Rows from block 2 of a small image classifier, named by matrix and row number. Rows with one number within an expert belong to one neuron, the router's apart. Each number is 128 + 32 x the weight over its row's rms, rounded and kept within 0 to 255. All counts start at 0. Numbers have three digits each.
After each expert's rows are labels from the 100 images, of 14848, where the router gives the expert most weight on average: "strongest on" is what is common among them. Only what is clearly more common there than usual is listed. The data: drawn branching plants. In brackets: how many of the 100.
# router: router (model.blocks.2.mlp.router.weight, 8x192, trained with AdamW), inputs 0-191
# up: expert up (model.blocks.2.mlp.up, 8x96x192), inputs 0-191
# down: expert down (model.blocks.2.mlp.down, 8x192x96, transposed), outputs 0-191

# expert 6
router.6:160136178117098165130166150123125123150138094203181143079112121122113173096151150089158097119125162111123151137094147154142076156115185196163132109115091097134106066154051116114124104161152125074141083141106132084133112158109150127128122076173141141180155132100181124129110134054173106133190095131123090156170124075104086137143120149130116127141164103122155111143091126150134153145069105175102090109159164128149202187124145137159146095161083112077200195104111143117051101085135133144125061122139197125107148188118123127117122198168163130146103087107091110167148078113127093101
up.1:154153138171081120146137152123125092116169118170108140121128144126110110160093142111155117175141192171198059108124156205172114109159135141153140076136080138151170167121129099112121126141097117133140077088200155114154134128115087118191128097072141126154087132154078214102056144109111145151105152132149110103125165130147113119100139107073141122159132145072183175160107122131118126157108164078117107137141112164142129056162150108156125124157064128121149158161207180122174110110104115145097151133140078063174125169030114147092060129131148173133107110122163093113103183140159096161
down.1:174200111136151070149140128134164119142160152125116142097126107109153169120099159130141139100051169108085111140110123150133134158111124127145114079069131093140132120128139177106100114131160184129156152178126094140152103101109083090151142144114156122107123129092122145150142134077170163137142180113099124107154113126092175131138124131141122057077159109147126149098132148177143065121083159192164146130137159113115098147164125115216178177124121121167165189034070087068117132119163076154100089088169141094166126068081144096137150083142111178132044077196126182134128090100105136094
strongest on: bare (96)

# expert 7
router.7:178116174123075095180159126093083195114137172114108154137123107145096155177132192161134127070182145111127154073169149132175084152202108111118119111089069131167101171174123143120089150095117116130116080136163110128158127141167106157165113125163082165181125127123101111139166105138117074119129131078164133151113124158106126142139145093177156171186133162161151197132108091064199065126102152109087149125088117128181104170109132117160100177153117140130161144128095133181126165070100141107126119121124102083133174106076159139174108160042081131098113105082124151124131096161158135062
up.1:136101126172163159161155141131148083136155126113100085122106078078098097095110045127172126161095078099131117130143169129165091098118150112119122079138127145093157069073137113136177156099139074109130148106098111137151083083108113172147175095122151148076119135214183122150085143085127095054114171131171136122149098210141127113106134125112174157191147192174116149059148149084071124119109128113125167114181101105156113106146164148147082134173143087136131157090078125132088177159147114098108151135164126079114112128150154155163178104119117059179119081137097147187171121138116169097
down.1:074133167139179086130135172144175107186147108116130129086149107140137151122111142127156093133108165137128145118126168174125098150169145155117124157151137136116108150096085138119153092122066156098139160148136165198168130117172136143134143133196115142166116116146129105140179089149166119101098079168079131111090184150092176163121128173120120143089101046121133124201119107166181141082139129107078146122097095132036171114160176084105174127065126154117137160091127172117163121018149143101145098127102119107078054109065139136189155194158128116139152118141098102118147108084148173151
strongest on: white flowers (99); night (76)

# expert 1
router.1:080189139122123134151120141126114161109120132148074172157161181174123120085077088144084093132125167175186155150141127165090105163145142122131139130123143189138113158145108138170117165169074147144118163167095103094153171137182185141076114110157145150138093061114119151143139084138110132119097111100135067163103154123117131190122189147072120138098155152130126120132149141197156142186149122204164128060167197134173048086170107115142143147124183161092132085104127112144110113151101167124113154172091076157068170156150094060138174136129155178144135096149084067134108122114127110134
up.1:148127147101136083128137121125108109147159097109100148124101143125142098136153129133111076104150073130115159150131133083129056141121148106143130166176119159128124086094097100154137087156141107157129095138123134075086176142126152094155171151129133093135201080094127051122153179147101185133186117117078088027091148145155104082155122124149071118128177116060134095132144131129154180141155179161174132076155125140138148130068164111089147136129120152141143116122144175098092177222105123109127146058147206201106157184107129176186113112117169147187162127115077070116114135118121128136
down.1:171145099129149110117086169065168104126081137164123123067123133114128132086074127167169101074084099125127084141136118147142159137101105097173159099121143098126115108097119172126190125091157149117158093170142103045155138054178168129103073176150168149115150089173137115146124075145114117141151148114110100164149077078116043132148122106129197153074150131161077120113219142113169054113123095100082095108134155199061121123149133200140109094167150130114149160119137173127098117114131102146139127168168116112127156139097122100105065080146161141119126095130192136119111117119158084142
strongest on: green leaves (100); night (84); narrow (42)

# expert 2
router.2:108120095090089132166178135070094103139140138150136101170099181149099077121166137113155098169099088182107072181163136167091161063134081090121158153196121090107124164093094094131114107206106079114161116099127113155128133132129116127103164130119167120161149118114089123109122093133112128088089135134127130104131126203164082139121141107086173130161096101101136140104195189173068123120185142077133126072107107173161102071129158158135081193167105096116128137117163165088063161130086169142095153067140144159103118143152111130153169133170103172134178104182121122093081161112119105179
up.1:148095072101147147155111152121144110047166116114154177188070119088064131105144161119187085141099123130131176192198149053168137145129132153127091122143173115075112138157141076144101138152195107124154182158182153144156149159119135173120151151141126107088099179149099164126141106168133109117108102098098117074160158165106125173154126156154085104119111084073133079163102156182052166123164162112116168115142073083080076099105127095084068083124119143148085166123138112090105089097107137149118163098123173063126085117133129101111112166169109119088115103153125159167152142137123111154
down.1:164149143117151157141139142084113110098145076122119142119156086143080151106118077112129151134093126131092122114136054198163136186161158135157140053143204197112204113141122079160138186109133124142120166109103126075148137130076126078168098101148097084144065120138185155172132167169061132107171106125132136137148163143116116119137171117140098155153148087158191103140165079159096168181161121150120078157157151134121141146170156150113154087116113130123109150119110095153156188127136094134140187192140156194128179061145206167116117175127095126094139151093155157106136151141093153163
strongest on: pink blossoms (100); two-way forks (92); wide (48)

# expert 3
router.3:105111117156111124158074153125109112102149098149115153129150087098114099118133117112100157101173135155129098083083156092068152152119120128130122088062163161119154144127153129117164123121113084158130090078175134112165147137146112115141185132144192151137162154113115128132089145137155088150081127081124133145088153141076155098036075082157159126105117124079186182132140072090118089122171057158177136145136116203091116102189108162103136147069183096151173108103101128125089072130150097101077124169095136161148134169088090151173063128126138085164090128188126133133206151141066122087
up.1:127100155118153180154118106114174132197178129112128103164156174118062140115184131148086174112175109165131129121140102143190082083133157186165108122112113141151122143135127119108140108158116113077153114164110084107073163132122137184181073148130146128065138085139127130170176149086078131045148158158126104099076077106111111135122136110182175122166118150171138135116149101151129118147091161160063104148130103156113148157079149111140086077107097149081114107129185119091103156085170145069154102117185078152159143124038121155128188157155095143139089068105103147136095120083100182131
down.1:096099136122084086164103142112156044137139117173142179095166150104148095126121136095129172105103080118178075152181141170151126136116125134079109133106096065150090079099143119119156126143120154146181077128098132130090189124137121122074117114152144174098083133084128149126082173149157147075125120159128104146063147091131132141137143082111163102149159194116161125201130144133141129135093092187139124090141129124092116128153145127112116144091136146083171125120103184170093076136114219072117125164108057091157148092118096079134078170127131152224165100085115055115104122101137087126
strongest on: red berries (100); night (88); two-way forks (85); habit: spreading (38)

# expert 4
router.4:139127126116148148162097104151120110081139138093142103167086201132135164134112055142151144209119154174189115118119137091138146183159145149098128131165108112117072111147129117152157102136182124106141117153142126140146131116182185135098131134083172082108127155193127118143132135162081141101196081186106144078096094093151184138137175101122093067138105075160120096129099178097084143109140148176147112171130155112119073132183155048082100116137167151187139136143150092125150080195118159089114124199088127130067082109110124120157149128125176057130137180166115090136164107120149158166
up.1:139115197119071163135131074140161078170145158094122142188145097114111135141164166088157153107085112087095117071099126134119106153100106113140050080077179127157097107067119093104110149084176099171099142084128165168149133149131109114119127108136114101074141137182183089059167093193116190181137151121119100129097114142113125105099146177111098122118131128111159159108181056096097110165130092144141157129112101214164158103140125153083108125094165145176117130142081121080089137078132129148120086120108172116218144126144167156120151172088155134101105168122093151150122120109140192155
down.1:118123109072152124221193091105099115129147178133135131114150078116091089089134175138102137084119137195100159181107147084180154130205110132101162154071125114088147066112127116132181145120143145088159122089084115149156104167120107097100175141107115129038099104126162117113124113147151097170122102140099141116111132140153185130127103104144058094094122132157188136164110166120142105146177136120169166159129120074092060102100177110113108080136052109172169193155127144167142152130084154117120119100163066113127145049123144172104163136164141160160108113170157156150149153097107139114
strongest on: autumn leaves (100); two-way forks (98); drooping (50)

# expert 0
router.0:147120181170119140083157081086091112140078154090064114129184144152125148178129112139119187118119127058165140117156095171179098127165120145167125178150118125141102127141171131142081179125180146093116137158105139128083177047122117130142096128157155100088098179137125141157111156188109173115161149160154176100107135127119144128162103137149148094141131193144116098148163111084121079152063100179094061168127139076141147119098105106136144137125146103099117172147097153110117097076153132099151159194109064088133161061098110110072127089122097118097114154155152044089079150090142182093
up.1:124157118130105118186118180115142096111147093172123173174113071092159111096126089067160077146169157126176156136141195111078121145155142119115118070180069113090133188108085064131127141158143110137116043152057166137173090175146157134114200158160130156142129102094058121162158104103162164131137079082151097093151122136085109144100061152145063127138173124098113085100120106113085110136109155192144152131146104126091096130159163162168117078143117125123126145160155179087144129093120125162152118089144100113099108148079131109136173128150180175182136150129064100117135099141090150106
down.1:111118154159082140147169142085084121105078203163138141115105103096149132112143100187142102134140132138120152121156175124149149103110110079115132061160154089093156126088071069113150105139053118162050142134105129094112084127176152099144085167114127201140103096093132131126097153099113087170126113114118171160131186108161184161114110153202115067118159133130134112106206113122142166133132138119165128079110137120120113171118117091102099107128176166181151121095095135174169163112135160093090119128171147152148160130136177130165181061123067131142090054118045134094143097168145141164
strongest on: two-way forks (78); green leaves (66); wide (52)

# expert 5
router.5:106120107170085156097096185111151168111165125106112106115095121131143092047072162196087108172120120118180157152098121113107114160125151125131178145114124169157139103152113166108130133132054108140147071167066175141136110114162133112114079164137137164144173120133102157165177166176113100133136130087065132146133117137137124128090164142188140164100109141136094124194140166127150074080130166174125131139169171096127169124051120134190181133119127112123139148136152140132124094223111092051138116106126110100159102206160087156168128145137112128130154101183055072132092095125161090100
up.1:083121139078171146176166155100116170179091134076122104061142134159208130083108151150120116099176106115118111147125133184073172117160103062150124132161139088092098155196076099150084126092139127090094126147158114109083155151128135102125107148138134095065184119125128123116160092119125158092161109157116182133089120201064092150078076122107158090111168112072085124126084088154145164151154162145131138136125152207095134132122122139164162150149174132128142101113096120063100121139157112142057059142096160100076124072149135133090101164115160127124134192106125170150134134155074110105
down.1:159133153091131050141107130044116117145073150112122135127183117118109069108215105125148156117125121122150134094160128085107163091107113099237133095085112137147089109106096157134129124118124132121131100115115135041148154107168093135168123127075107098149084116183164160141139134113128114121170158161152120114125096123129144138155129131103174142147125129120115144115131063116071179150080066087071132125124139153205113138095113158125067130177147093103129152142142140106082089168117190129165076203130131153133166129099080145138122109092175132075174098167119101117127174092123106224
strongest on: bare (100); two-way forks (90)